A small image classifier, trained from scratch.
Data: trained on dead-leaves pictures: piles of overlapping shapes, 72500 training examples, 7.5 epochs.
Rows from block 3, named by matrix and row number. Rows with one number belong to one attention dimension. Each number is 500 + 50 x the weight over its row's rms, rounded and kept within 0 to 999. All counts start at 0. Numbers have three digits each. After the name is the row's rms in percent of the matrix's.
# q: attention query, key and value (stacked) (model.blocks.3.attn.qkv.weight, 768x256, the q third), inputs 0-85
# k: attention query, key and value (stacked) (model.blocks.3.attn.qkv.weight, 768x256, the k third), inputs 0-85
q.134 099:502584456419426563480443497518485477484559561517484467456476343507520488481561501532548493463502511499502553508581371572503486568433543531588317514561442505478461521478597442602470505630450453558528539518517556480477504527501482469518570505517492465583540494
k.134 095:493468552489572503475441421488449459494520547456528513594509411451458455483480520523469480579547553456576540481479428493529465506544472499549570548412496510429442452473505502483537475538451451477439450563556500397560529520515406569504557585482479457532548466
q.135 097:557575484461514483516530464512450447452435445586554454507554502436529501433481479506487489503592470492536451548562485550604562450587477521490514529436462533468399486420485430497460519484510472436499543523525495483445443416502482504468381515520526465587512624
k.135 104:503470610581494469491499449541478495415510470523461503572524469471541447521400521479444488511605455470547505487462467494410599625606493497511460445517484546496436526529522498511469545483533493494492486461434539534453482556474362475496439492513473518511506493
q.136 092:550491468495498578562490414461543527484538512419421486480504511584551413486572490517412472500448552410489522518572476465482484502506561504561474413514423519377419485513539492491491482453449486450532461565442551575533460484487574397515469471573568491522481412
k.136 099:489559457491546594536440457572434452460446548521507386458484540478528487496433545521506496375565471503488526415500533552456511528553505444575569493451543485503629386433491454500422504487461451474414499469517533471510552493511464549476620567526445483458482447
q.137 125:585503513532534471536517421530488529518537548503633507537480477602500557505455491429514511460586569524495602439489506630457538521471453528522398499496598448455527587558528415543498507496466551482530534446523589463491477493594478530375516526430535528488450487
k.137 117:434524523564436452505579438473516516551527498510491518504563509411528605549463542522460555461436497558339584494508470501495480516577574544512548615534544527497531531529470552478515494447454478438476511432411516474519460544551554408576469550466540558551446478
q.138 091:423519539521527611521478519464421509543486352411580450464503534440412531581528464461495567491454466533523584432568401476603576514465509487444455533556593472513515515472481600574508521448480529537521540566469531510566530458453434469541480618472488486495463536
k.138 091:439490484410552503486359474478467425516499618523552503493495518458539547534453482602577541542476538477574488551504563523517483469503472434503488470501524431535424508423554507547446494556436457574570497588515639433538365537464489406535391483423605465495490499
q.139 094:504463519498533479521532366477573385451478588382449424503518386434565530577470558543435485463567567604512563482586472464438474459494530528540461589530503514501538520450526533517502514493516476499534534483549539437424548435555574393561457477548500525453475536
k.139 096:499569523486538518556474491466485469493550623493517499585476436539506473468479523525464499470528508511511505436482496403482574502449456504442509458440458485526470544529440418472395598504486507522487431462445426493406498423420462530532516481480490568509534411
q.140 092:481494481536451497414501556435478551478444565496505561473438480553482483520509512524536497469576532423471573511417410449476568460483484557506504519496469621544505545459483413526560506353475521500531528523459499484479494556535491505444410504599500532457538540
k.140 096:526487519519482438525567434495521491477487511528450539556612550456539536542557451517563580468514549473434479502483492484485398436464465450512443501502570428406560517461449495482645498492547379494509595521483502486410486464413520384526439462463427542534517446
q.141 100:596483467564523479483549425543508517566449434531449489558491519476626464476468466542506493529500488561478561443497476450519592543578423450457450512462438540486405370537487570452550413547582496458471532484485525442396507426443488451546478489512535475521476458
k.141 085:422499524502591483547418570522623473463494527473453500493471530404485453484556506476518441591555472479434449480449506485541400510459487478379550536480441588463594480550483508407440490464466611528584504426465469453402523507529520524534490467459503577448492442
q.142 096:497398550500526480435406551531444451527457417475458441437480501460552524531548487478564535506391549498528516518480384552496559469494493435491497506480458442534464471524410421487506452561503468540431453446526465551499504555521432484491528553553552527519422546
k.142 090:452446550508462440565484447424498588482490523461474502549447484463549578413545525459512532594422570416505536528522495528502409527630580462611527541530508500564488542564490452518550575452439536514429480496509457501519580500501495602459479623580498446500515405
q.143 098:426439547502479592488437508447481486483348438535503474538465481518487434586404485563500541530432528419499542456462638476506495528450492541478469520461395590553513505453529464466461492422471586532534494553507452471507503611549477502483478462399513437510500470
k.143 111:580541521442508520522467489500572448517569519498486534518446619612545470399542521455510466548476512475527440553516514496644525563539489532495519443581534461481576374504602467488473492493555460451482473494485479615526447536465556479427531451577405469434444560
q.144 112:461556438519505561520447460559550461524496455602524552554469505473475516478491490405463426414443463421540451487533475506578472523479508610460460539401452475519526461487617461478472499498512422511490489495470525580477448452580561533459559432489521469446504470
k.144 098:477511495522475521509517500527560384515484480535491492418525519430480513570563417535446506488470558552531499498574553488518497513545475537494460365455509553525505475451493468607504426559486493465496643557504570543548457475503450412652473486694453401677489433
q.145 092:570542580529510569565438487463465560428472560499524444525521499511541534522460435455473444393445572493560583487489409504537496535547447556513362539501510591546560495592487516489553511510505402518469509583501570472487508497399498498519596445447456571433517573
k.145 092:474526474517608455537517508493526463483522475423522538543501540439526547435527383582500477593560501521478511489636442461459561438575479557583463488473587583509484497486426517565498430486512457512577572567532527401447432504485477502487464525507457581559525474
q.146 104:568511545479526574537419468548586472470532519531537482492561535526532518561471508456496495529593522568582435523537540486544521440501512434556554435453530456508481528529520546483577531428564365542507415477520524499502465589450494522483450505529469571514495535
k.146 100:398554499555513480425515520493471579453516437562362519536521475461422500415430503511528555562519467515503489509466386512600517523497441508592418536439508399517514501606579502451457487564542546482466591586440458502523582510511525501502517504580547490389451533
q.147 094:493529434495432472549578477482471436478466464491444397495539557489447466575452472602496554450443506458538561367481545388535539488366520510461553511520479503598511516492518449428456381450447472551419478443464445458528518503499529470522513482503546490537476453
k.147 103:484478420527514548561458447484570474545526478403459456457494541399516574443484505475559478531473623475531424587415523549428460564506478479505571466497484471474547588645641383421501530501558516489454531500570465493601510479543506540448500489483579522538490459
q.148 095:521459492489498562425577504484517565503533400462466431504504509473523483499456567493564459509436457420466502541475515485423598526552583413413492437515514607440460541595478472521481479598466474463508544498438534475585442542516379451459552490524508526507448419
k.148 100:547526441369512548477546528508547489511524560605482492456519525491497520500569435381520521530417583568503489622490451450552456473545541537502491547571538443507497533444432539496485450405429562554535483512507491470510426536411542522478454526461541529518500559
q.149 098:573488467524461431529515540505442548467495503578600551445437574503400573443498492500421543512608515407458492511464563546601480427522490576524520503542495462430487400522432453481565509446548560512520472525420531536587514559442489592413455539497541416579546515
k.149 099:542592509476507527489464456463513490532531542575466451540480477437443437537538472475396628534527538444395529424442562460496461495534460406482514561430582462469492531514590485590537397435461523429553574526497398484421378477562542476426466495498492528479481502
q.150 094:510431425488526501496495563512532446570457472462495501428503514477562469468490516622476521511492533422500475456523535517547485468463566519569459465509559487527482572515594459483433470420550478535486513564486526448464503383574492478414499570467589474539521540
k.150 103:565539518441584562535438397517451534550506479546458509538386528586495513472535434438456494507466457536533603515523491447448482541528516454528540554475543570437525538568524415428497528509499407512515489509488528561513490521492582463451477524464474522585518575
q.151 091:431460463463453489559490484554486514494449636453515553471412580472497482600555631496476470527483423499537424528473494567498480534434501552524489441633509562487593483428408440412586464476428588512490506488517498517514554485514543555493454522523471575522434471
k.151 100:499503417482470497513487488393416473554578436524399449550529539397464494531580493502503510516494460476444555456434463492464481511499525536567535463477426495568558548526430439523569448500490485514534540576563480524457420468483464416491485547606463462457508532
q.152 098:431488449475416483642443491514540467409560448529471535566516456555549494585489435514486570506481492501441484506462485488530472435400472392557460513446512422573590540476560487540414463466437447494476428465524444530558505446505501544453506522441516570494462518
k.152 099:465487423530502455456532516433544577493525530542358470489467518437529478509512640616526480502395553425461562613514442500506448451503440576494421503500460486542521484531468470596558521429521479482559477443476456530501603405502576567498611435559511564463527480
q.153 123:480508461469475472589500511491519488514565515522470581463481530587476507524585500466475510504466455395451531530390463554474462483451538529447440480498501603473448534580549516487470525471515424478556518410438545533451643589443552479550557425433472491582376559
k.153 099:526591545526471599498501475493503547487410517467482581523499515526564595465449535549543555378504528571497551437506464487590434487562451511534511527476448452405480526507404568466571460569473427467491439497541505457463538433468491511454395561490512568605486432
q.154 098:443455576437485492525435463486509607516471456507559564541529563496487542490467421466461457478502494477530523567556488412533529504432549373529534444507517513488420489407521469438524462394533465530432508516436480416587547628487538580453511514487466492520472561
k.154 101:439502494519403443485587568481536445548405602485443490475552443505546526392472481493469602489434479586460479495504529501537489508477575529517491522531458415501586469462394515485506412594431506520603554509458508576541523455481549434496491552469555506390478581
q.155 097:502535607440474456457555552472443489527477471599469514490523576537426410493512469556501515575519533594474544530507617524476534474479573463498533509503525495521551455492567449391444451532576562507528385517567587438563460458540550409457481503504503473479409450
k.155 097:468481361564522491450448436399479523379433460492559569492595484542472464541464474463516497582441523429541486545464601432581519524487493491599593525448499494446543594436546470474472591514497464489530553611450574556464426572447498544453548446521551496476481540
q.156 094:609509513522505584509543442605466443471504501525565453468531464535532556515482495513588493478406519537545493513497466485544521597453522556498488506515490433468530554522486470506597466538549491528490444540469485495556472486532518476509438414485530533488419454
k.156 102:542484516506475517510532468450469510514554501551342438458573437516480548405500502499542538478483569482492529500381422438448452510589568453530486526397484526403452503559477565483464502543508489549509604559511530482562638499493448446533500532524485434549499534
q.157 100:490473509498489452499412449560556541532468505462581580475595444528504470553402448507438553544506554454522506412467518558477539498396486513410530531519480486501541429462433531536534447406470477539499485553451430531460507440454438560454517508519457574485400458
k.157 104:474581495427490525480461571523389455502522531521495493531553569485559513477574458480533475522534462518510423443482486489609450556524406502505441526457455525549518432487504457437358495497395499582527485509504504383504610391512553503504648528506496457493545606
q.158 088:432592476491502521520542503488610500458490563610462448462441444531497431535510442608531496510512421624560470615416507551530551437445530408625518486456523506489445486491472534494511507443549524499469572551547483509512550470503449502554526488465497497509541523
k.158 098:511563581485554549468546434518550494425547517504439600538469508506504557532464599525478396400537472445490499538551507504572522580450465505429562451490451537511501472496426455481581462618473466514559526469478536473581506461432468486404521527503418555473527487
q.159 092:429524521574419528435551444561496503457537525524474469489524433548528492499500572571553500508456472566525558495417484462500468473497602505492514531586514486524502499475491521524512570532457526481505577465477463573543543493454559400488562430541477516516455564
k.159 092:473567490449543589550512504493531514463529533502570541509545612454496555513455529493517481513460425491522553473486510539512411562468460555472528575592492495538513490547399532449463494527489555462625578494474465387541553516510542466516461594422548570522397459
q.160 099:527543459587546544471453457603588452575502467508551398509578484444527462499468554556482529440504546510599490512474409498453432454531551517552479489499507366533481522511548468532505502425570448484483551514517444450469496590444454513512535553467516479612522546
k.160 097:473497640565543523441476485432402501455542472468500496562503526404426467460499531447443523447533561480496421557448519556479495525482527504479566475512530475496521477491454450476489486478580540468447441516538529546590494461526541388521584535534546499495446537
q.161 109:549454474559506522508514508541407514525468521463538537443415422532493499542474508425537575434540476502451540437598531461517450539492475456448524428486406573498543501407526468548516572510442515481432603498497470445459471509442429610434422445569489478500465394
k.161 099:462545514451485507492605513426504529471501518525489444540512528427475542479541458471506443448454507493555483416650487408588544552486504561469503562507545505519580558462471447550561575457439478524465485531558525543626438499530475478517563559543471405517442447
q.162 091:463532431579526483389471626497493583307497488514577506490564571443541513419523459450571476567518518506494499526490475486594537471506465542488456521490478530505502416559492534572526413480502505561513485560504509569495446535472499502516470508443495546555546570
k.162 088:498575429503535537484505454463435477505410485471508428516576508466576506507554530384447465487435514573418494541453548473470441542541483542578549476444499607487529585501570507495408538585515549418462448478513474547579479576556541473500547653406451553508600534
q.163 093:415444445499453553449595604529491506528518426408429479481523583422571515430525527560501597499380436536460496422543477492620545498501525539443445512468445556527576545542494539582507436491563532497524480543406501525511517493483592459448393507465422456519451412
k.163 088:448496403535422549516441420478447477515592439490538461481573516482458511495566577491536513472545525454490475462489524399422441580409505550563481537528440402405573469567518540633439493493525494473540494506486527445544517580622499528572516471546540481485508481
q.164 096:514422507485468516396485493488512601492444424472471472479509491444569525405368520534387556424514453460518502472405575441497586509438469505550467438471493469494455521545545455516514493365453496486534464459487466477520379576414499474488517500533510534530500475
k.164 104:527435503537542516458466541474505503514516445529524509413480553483506595427432567560416432496438451418487502596467509513498551542504506523559497521548475487525538462468447502471552548405545549472459404472519531539557464498427444465516516457418513539460559519
q.165 096:461544459426510480484507453559429436469468545560403496482451446484520521532374441486468437459644495465528475584517501479422578536506489408448575456571524335476415530480574529478493470494519473535477483546513497510564578428474403485441510549443511568527476542
k.165 090:542512462444451485585472470453532486564425527534505465471531481438391500459540430461566462461408530560495480441517501492401522424539506453491381508428486430478467463481502554542428524556487412467577535438440514470592462534498413458488528496412462504443463544
q.166 088:480539631456477486502552448576451465482458434517476574526515540575584364482490588571470504477551480476390414508471565539482587562520461453505525498559469502569453475557532455371520506463448476471580467580428524561484555455470460441456355454395499503495441550
k.166 095:466458493465510497484573465604526550585528540507522457472442578452493478478469511536568387583505582553448465532470523499437463482536543558462425534499429473586455510417573515510484536425541525553501493553580604540508499546510524371496422494557572474514570504
q.167 091:456465522477565492430543469531496504531445424536495435534494497521596536467547478492554606550519471469476476509478490586529535474477419525530506525478441540512455557491414509504522499510507477550537489402513522537492472499453546586638540461545497546523453556
k.167 105:620504542456451440520469563457580445567480457522499513466455615431457552464473515521566460425475454468525520425412560500495463506425471471556581458561562552427442412463523469466580503509542374444494528433489574598524494503474437492472501513507466425567499524
q.168 100:463513430496490574386540466415488469557519531489525501589503472429532474499445473461496488566432469472531456486491516510507530512439466491534538461509338573522537469467540579445515494524549569518510470474516462475517494473454453478467447532528521528392464494
k.168 102:552475557502495478477437419527494483558590522512414533598491514517463458528534520431525505477521535546427572508437438567443506472511509413449477526530505436451478446475483579494504556471490515490570465532502492448446500392570475464445582404434589532531463467
q.169 107:457552456498432585497456427553493495511436614468440544557444400504503481553566411480524548554637505562471443501598497452460529518480521383556434560531574561436529509503536492531532471484489474463495447598538460488531473470549591523508518475546537535462456501
k.169 118:528562465479461493550484485479505487546514515568572421573564532495488544548514419465539490478407507528486510417532522499533544454548654539484418398513559463492546502469540447557462354506478479549562589511493496496525590438524497421447551504500482433598426448
q.170 101:420499428428554527440470552496475475549564502557445542434489515473498507422568596508557449511453447488504498523517575375568475440474562541668476515488527505501344430473522462534530532491529528516404523493430590544458514420516519490493442532558553472479555394
k.170 100:560489500491570509467491583494539499532537531560493516517497441547440588495512532558518523484532577399541552530529580413447502496486544438575432447512453458554535598509548510403507460441520560497490482464485461496549512604529532505561524539597452476471583473
q.171 094:526563493472532566458410514423488512494472491501391508528561494604513544521626463505596614433507472512457637515570446455461501471490490456478621461402534511439475585572374578464444515513559544478525522462369402459510535484490547516526457457440410430557475476
k.171 096:533498471507506503471584544583507517468473559507535563626509534539476424474525472490514392465544606480518534481534510462535437555473433531386475551510490576598434493501512587498472467492438492532571439455480584577381424509537451483574511509471543510522538534
q.172 091:487536534540429419495462469505555490544550542429475553511521541502623600438461423459428458469570587418476487549508496453469562513469493520464537567470537410478500521578493615433431530469544526523496400432543461483562549443544593495496460504527502529569503440
k.172 098:510490462372553512605396569491478498494440567529498453481492462465531487489616479437478462477409523459533501483481463633458552496504543482508427377484543584493519459416488487485535424513503467510530570519532589525536513488515539486470534429395447542528446550
q.173 095:623429576472418492523507483521556567598487389414460584474434522414451482512525535566471539317559546492578477405505542514513474493477444570471476505519491445551497432542497535568541573499647497455540471463474533510456554559539498441514508566561518556472467493
k.173 096:503457464569429559521560443499519480491619524539527565473427441443502510569572459519445533534463533466457423544539415568585513516461473511427463398521513486486512486487506491590492502530511507512538468575481489592534515523510512473512441402487551549492503459
q.174 083:550413477584520505392514520483494501483535518452569463512465525516490418451567460440431503482525595472491467521426527469427518421515487547429336466513545542429465450409469472456418618436405478554514423525589554472417485542467492430440531491540494552480434506
k.174 092:472514566570466474470440508488486622493539476471491493498401524471515623541501512497544580630497534370541462464568531518371422494521516524536608503469509512601559496399568541490572579439425463501445450530406436475477470450464423490468524523508524444483483397
q.175 091:510377525479527488493498526506367574480573440456465537525525501481526504491511519462482455456510500477452536537522451516434507532452535522565499525538526480511401641563572488594433528515574528512480515447485435498559552493554617513540545450479458478455495540
k.175 108:541597484491463507585522436502486359497410574509559406501500530546464543442469455516502532394502523550456510548581505496613536478514434535392478471464439494437465496436435402405524583470575474450515466533476560522471448538482505464522455564499532608471516468
q.176 090:514473520516496467482533425569500447586473435539538518462494476529468485519421524481555482520533556532473504520454578402503615461427504470546390467588494492457439465490486516532496469502617493483555534468506565469505585497543474445570578472527501505498500492
k.176 082:531546524532394485510510565504611563478556399493401473491491590446518551470552429471541522547534427599474438496491650509433425430448466504586518490443507588453518464526625466513511468563429564527514424497429436544535489555430531532517438447477493527555550552
q.177 095:590499562379544541567494504481511508512554453463418438464555561440559518565548533423427427501520463479503491569491562456436425532565460536553427548546511469537468485492512526491593481536473504444453518501420497364584466495567495498529456445601541554420493525
k.177 100:481557556471517506431549565472472514502497493475496475580511493509547504522576533540465628428479433505455429508499422522408556506478469451470590584545543525485454460427495538508508475535583439476537449478505442503403486534503459424497511563561532478497531450
q.178 093:469541515520514455512535523530542532417434527539361452556490406444583543479572515483568441515533594465488482416484457524417585564462545413540432454481531501433490390484535479506591477490554485523465465430541500520499539461509454501462407495435458422427475491
k.178 089:607467500528422492515510558445533453488539570437616452367513487537552548530519498554394490539527474478444487498541479579511528499420497390489490430542573417463526518479466523406479559468522511515518638405440539516527536466522546542594439522546539416522437524
q.179 090:527524530446498459483509433513504501588486523523477469467524579447514509459491486417431571558578501516512519451570507524432429479471359447564488468467434411424576394556526473533382467433562541568469503492502535474456475459557470403627491478408456526565513609
k.179 084:456451485408431501550533548429459474528551483520464554504497591495547488459469547488498512528464445536438628546487456561545518422499565489455477599507528547571504533529517607543425531486384457484459536508568554489519459505522480543602443474559459509454497495
q.180 097:408405526583467511482567466589556487454520588525531581527430477442508539516454454506473422507556545481563463556514479500500593452503538490485449492502493466536468452549510558475500585512531586552533407570502529520481478476531513583516452407518404403506534501
k.180 086:474472575521602529503476567454479424539491576444534427428550503453541547466425474547505654499488493498440505583555492539543433513517542468573479409449548558406456546527431457382493502470443489502394430405474443527526483453498518439443496540480441519596454512
q.181 082:560420528363552457484568480436529567487526515514505518461475474650524601506579568515533516525487548481533488493518501575465534589481574657476486526467521490446482555473350472487569509519544498434530470486562536480438541502580540531449478471576424548583587470
k.181 095:567521439555533495405568558480554534546489562515534538451511452568440414545543508418618470442484534437518439465533340459392458473548488520470543394405516526450478580441585472532516420479486431513556533626531471459513393497531494471484503507544478381514554472
q.182 093:491615447494525360411531530478487489560449481575578492488548467594556597452429492526535435415494474509518484541418439437453537500442542455531544489456466458465507475420407537517476515478524480549575434451482448525532461491528447533507550468539433460496583528
k.182 093:452568507555524464497446501539428545500488570491457518583454474581447298504608526513573435566498423354511407465498464499555504580491477484398451500500523499477497511536446536472464490526461498452493497558574571515486498512445516503516514500519463461561452532
q.183 090:484451494407435491477530545479493548523393560527492510587577511493520541462434509512551458494467439493488488516519501486459517484506512532536498495549503386522490545511502506481411533502536449393463475506514695546459490430394672476465468524462536512536504453
k.183 102:534527447435455548597522407474500542492467490472533505514410530494484533403467512465535429569506531490444475512494500528485557465546427558524481530469526525394442513470478505528383523462500448566497546513488538477511502515555402420506462440466524576520497530
q.184 105:464505538417510474481502464502490509507482499535495581534489543555468382550549548396534485487493516513465411567479604416478519515484522423447446478517491531558509491384514528479560483621487542463481562460503545486462441519479526554501491526528618536540415562
k.184 103:488514409481633512396473445501440513443462440540491535501520541596517433501453472489556535429429437527436426442436468426470564535461521516507424501477509569567561443528411479501467418457576453530491514542418533556526470566536521463484481458509514463500421522
q.185 103:566520493429509519523465412525451482547507470568464502538481505566488486450522570507455549518515509526554543598472584531491520477424552443516530404521534437453433436556433388541500479483550511443522390403545521517448487506454479515557521459503627491518473441
k.185 101:602526472479572437454419416521481496440453543495506419563540539493490551476522544521450520497567516514487541495584565595481531500460547517474442417457533497517584568509371473524435484515572563476582448547548477496498458601484490541490505514430444476457479455
q.186 103:475543432423550487509547489473630416504384422488441520640555521582503498441458546608536518444490616519526489537474480540558497564536467540495623522506405451506491474521508496476547557576517465570555501469502533493481428521464406492543492497465573576476507496
k.186 102:474505512489492590472480436519565434490512351469493519521487535506499516521464492433520482528470442531427515430384451585529515496463432522415493472431385488438489480446433540506444481488480458529531596550517474509532543457463524439446506450512576569493473465
q.187 083:505598458485498584520475478466449519474569545572545557432455447444510607424543436432476614413507468422455464536477542504437479500553442507510501525506513535464472569564490531494532470539561542459453489447418431476567486437516535497534578453558439508465518438
k.187 086:585506509569542472431505505508467492582534454558401492547447454533407474443558566508472626542466474454484364507548507534533498582396475512414495496555529442470462485391448545518443512578500548522445509508481517527528447464443542428412558461505488527590509595
q.188 093:502494540562530502476595575454582489511538496510540487412569474470599589483463481482494523449505595513409502507506525443491479447523529568505563557608540572367503571434456510552459461416529505465472507554441480521556475531454503522524551473446506555482546506
k.188 112:499476483528537522503473379463439468416470593551507487486506506591377476511618504548555506423415513514529435571528508477486518517529475470452546520437502536527503565507574462427503541487531506434456496466522558570466504489488546528517511521443427457488395472
q.189 096:541544594508507496525499490523545460498601466422656423531532488434542419511567516410481567527564500502597668488501505542545466449503435432547516521584445419489496568526586459518531543582458557546545478511573402469485539530422549493537491544481492502443565473
k.189 103:521487485508414468451492471425517483511475584474575527540556664517459494578608443517429504494598538453497573462548541413546440560499526501472546505537521502490499455459511544537473516462407433521543475539503492458529483505443534525469429486491518516423503462
q.190 084:527410514501547513543508485558514567459576468526431505484478463456580535476517539519490574428558534486408556524580472527511411555456439511478403590515525469554600547653458477510478546510404460515440523473454520532512421532517516493469511497472560482371510521
k.190 085:510491444444503466502499462442453488459575525522508457534534558491550453536485479501524456461450502508436466585513424525492432527442579470564373463555506486470449403447469527589442426502537589405490439547515508503548463497520466543488494487559471597499467513
q.191 084:527493420489566522449591507515445511503473551390514472557541507479560483515487537531478517579542521512548582509505508532568529477461530471521501560418532575488567589430518544521525465577487482538557461478492563466556567502535507503422517455426498607383537530
k.191 094:419480455438624553527404520472435509575538517433484460549551501534442455531522475510507503454511485465536415462476409503530561473544556501488424492504485610532474513443480446600397381546491534495588565503497537532547493562422554460523498415508590524549531386
q.192 113:478475490559561510478405497539402449523492572516565555605441504470506467390516472434512518454570548487549449505567535555512544486482444586633475528561400522465486465438444572468458571574420605485560450479488556495496522493549524547510543451442579423530507480
k.192 094:478479426564558513510486496541490567574435460528592490482463490461511459524552451520434515506536499440496532512576533604578507574570533504498518543572563363513525476559543548466514507509537574491514469577488497560468425525508544477479418529585504430437464469
q.193 126:474481543461417534525567576484539505495484434433582488656533583494470462488526479540537565605421415551619473485511515493522514530508580387477512487541466490603433505463531491491461479560467487512464566535451426513519484529405611458527520543478452538550487433
k.193 095:494426496601430598694498476516521568513583534468588428531442510487471540508529476491522561499463524596496433430478518464438509456540600556451520469487541481496502547491440482510531490553550477448468542522548501595542418449530458563448479455548457542474439528
q.194 111:543514472405464606481457450518403496532521496567524522461480517505528539494549391497521487498545479493555407471507391440514461515555496414520431517459473461493454478525536466540469514502497509486428514443517652415507474496535582483468459480497484501464414569
k.194 104:487496515474534627471536516492510471496499509519553422425489543524539445565486582461472461541444496477486464526457484423540425501492496567444416566543535448388550505515506551475502417530523419427480534484471474565591497435566584515499566445528520490449487579
q.195 098:473599535471485516526553557424481557466424470500432595557589481477596469497382491457486489534437452452504420553460512493523466494455450517445475518526593523505448531464548598495562470478465455462534474553589509495523492504479480564591468472524497489431670471
k.195 094:355479484462445396598554501435492505415497471474584482543516553519476541517510577492474455512490520520554423437513497613533483515543426559358437510463508506466441504526497600546555462583527492523560604495545476532526565480509560521443462497493583487560475476
q.196 091:442511426494447548507514530514615506424536566513513578517534484458546558511488515529469460408445531627457547490526512464522488561540483429507499458469558491440491515508465435517540506466408523578537465517517522442560439513455458541514434510414523437511549573
k.196 098:559499511447455468435516518479510475434448518463483560435526491493493545425483573377505445553490474573476526480465529569524496461482446519503609491466500482555445509501528509585493529449572474430461597408553510526438425546406492533440506534464489509393440537
q.197 095:661508449541459481504468505539459504527512536476427469518423459479471503520479484527524629533450509525482568425534418496495460538559454551454515445450429452457389491487611482498547481529441516419514479552495507448446530512448542505549502468496507450487511425
k.197 092:414485460469424459456487512530610533502548567520468540429510419575534479484549495523438598485477496509491475551549455473554515410491464464501557604511453470452460442531573453645403532524605540445569525442461450430468454499460515532521548504427473546571499423
q.198 099:483477576380561449520495595442517499481481575522584550518465447556417529615493532488480449604497576492528436559443456491584444477442504502495573433493476504494486685461602480422591445452521527475427574512535561525503435568445540587455490508560467433448536480
k.198 109:444472484455615470510426504467508527506616509446451635462473531459457590541440588497503578513495553462471518517517457544539497471546488491486442468515446467474549511500525523409468507442506507529547546492527459500489533519516582425560564417512516457548569556
q.199 091:458548464573538484461469515551391446519517467465497434476541507595488461448638529626466449486545463488493399507527477473487508457510442494539475529482537429538491523493464548510451564577513563480469510438541501552533418476514510489460459505409512515563455576
k.199 098:554482481469568426474558557454454546511513536456474447486434500579477445499558555506512608468450559502461444540507543461408518571482555515533511515468480523436539480515454425565486476443579603556476510575500499482562502438511466572502462549490547531454576498
q.200 109:541584540441511495435459446610534434562466460476494525539446500535534529465547422452523560517471438568538474495560500539447486581550535473433490494504560490490344503539570524614598468424503516519470481586390456565572444443487490517523478473427428549506511489
k.200 095:452491505566507446374376639517536449548457477511580533537498561581540538504549434468554411446541566497589498486504588484600501453491439479472513515440494490492501580489447468407587532509549462554472486487434508481440455575641459489462464425519437487535539426
q.201 103:472533410472566504566529477519505421390577532532509480511449411466473552578462541450563454514420614458576513412520490424517447497509495532405560480543474468487454457557569516503424599521567552413500552424443474575511496532509498427528499448468556536551572506
k.201 105:488529422559469465514519454492527562555521463427494481542527531368474413472372471426464493491557474546496492539501553530456503474557459495488459439530470498482491547560419544475495446475502532533528558481457535466479559603543535441517528484448442538455451467
q.202 110:498479572576502440508438457464416498470504483520434584506510591443457513478483551466469457546562474494510533526442554428522487435471447527513468427558481557435537469500494538518429466500483491496538519463514585489459513456414449575463432510470481563576402538
k.202 098:463499509486465485479470423504522533413608404551525511492460394537481588529519594423552563478524551521487535476428485638497413552493519516458522397498500490457412523426491419513561573582452587567458486448543458549546504540452480573590443506464494417533539413
q.203 105:462403592588427449584545484479425491545435481504465529596572451497483526538483439558435545507505567353512429473563457510532523491511515518517453476550457597608420597477523554498564512517453516533559458542483557497444491533536494536452431570501588573539517469
k.203 098:446454446479480449450470527533543406461505526515452503461472494476494499549471534445392544500482495470550482599482458630464527507517522517404467516561466551500511446432530498445490472423525510482412483590514392381371608558519467485530486501547611543407505549
q.204 094:495514433494492505437400421473490409592489438503611582578556532540515504514503472506525511460501460595524568524501467546429489532450456519441486491629502536509454401600472502518478503501532456461467480468522478443474445636511496435531520531523488441500454526
k.204 087:593500488456362482501509572526482453461443496449501468456467533457491474472475545484473462494458503468489486529532590413516576488401508520448464618461471432443492553499513498488562517477374528497495471572468507440448490490522576570581557488500528497485576500
q.205 099:480526539533468454528485419486473467521580530498521417490502439592536545503523390406468541487360498496508524469548426553570551546490464562440482529513500530441603526467479574480502428422560529504543483469499521566555488445451554465587423525469462561536461428
k.205 099:586492588514519472414491473553485454470467455490521442481460504504460545578582560395574412456532447573485513415390532399493472538433595560484457549487597505491518626430409455478441514531512521383477482637541530510508512522480443463489456486578549402569464476
q.206 095:570595360533353592524528452493591552517444448437428528460551553514491499507498458420501558410438496510444459550422409547555432471422510505543525498487406503511473424417550487511510521538403562514414496416489477446513562548491532458500503492538498546492553457
k.206 095:486471460464520514465414442508528467528557495517533500624468443461539507528597429465588487565435528540582472549524420401441443552450467529459413459508495544519477398478571502431408426527455429493493501492491489466489506504514540535599489596558538518594469418
q.207 106:556429441477369537509494547474587553621627542549488459443504477503561486443544513426498535660422517406550506567431502516510550400478529512434482554532498519506465473533498478464508508492546483524476453476480504601499528634540531487419460496548504618547468407
k.207 102:605415548484540492466451486518508465488533496492507480400508507548486517492518430483491517440614527469474470452489503376501496538526466640487488493546455455606561541468452514516490457524449398477466453590522449527381508568589607490567420467512522491458518540
q.208 111:465446521562539534563513518525499497484456469493492592435478492530474548567571476362529500506566502433498565526486519441452511465484539395451524522477449517482545580632469485482465466464492596478494505528552381508532514529499552561416534542462464459502428467
k.208 100:558559455475547552478444558508449489488451496440549480509507463480480439510484490558546440641459565493548436492496471564487509503541451440501502522502523480460568386440493527513489556507482403566448501556478477486499409553519498536638423435475528549530531433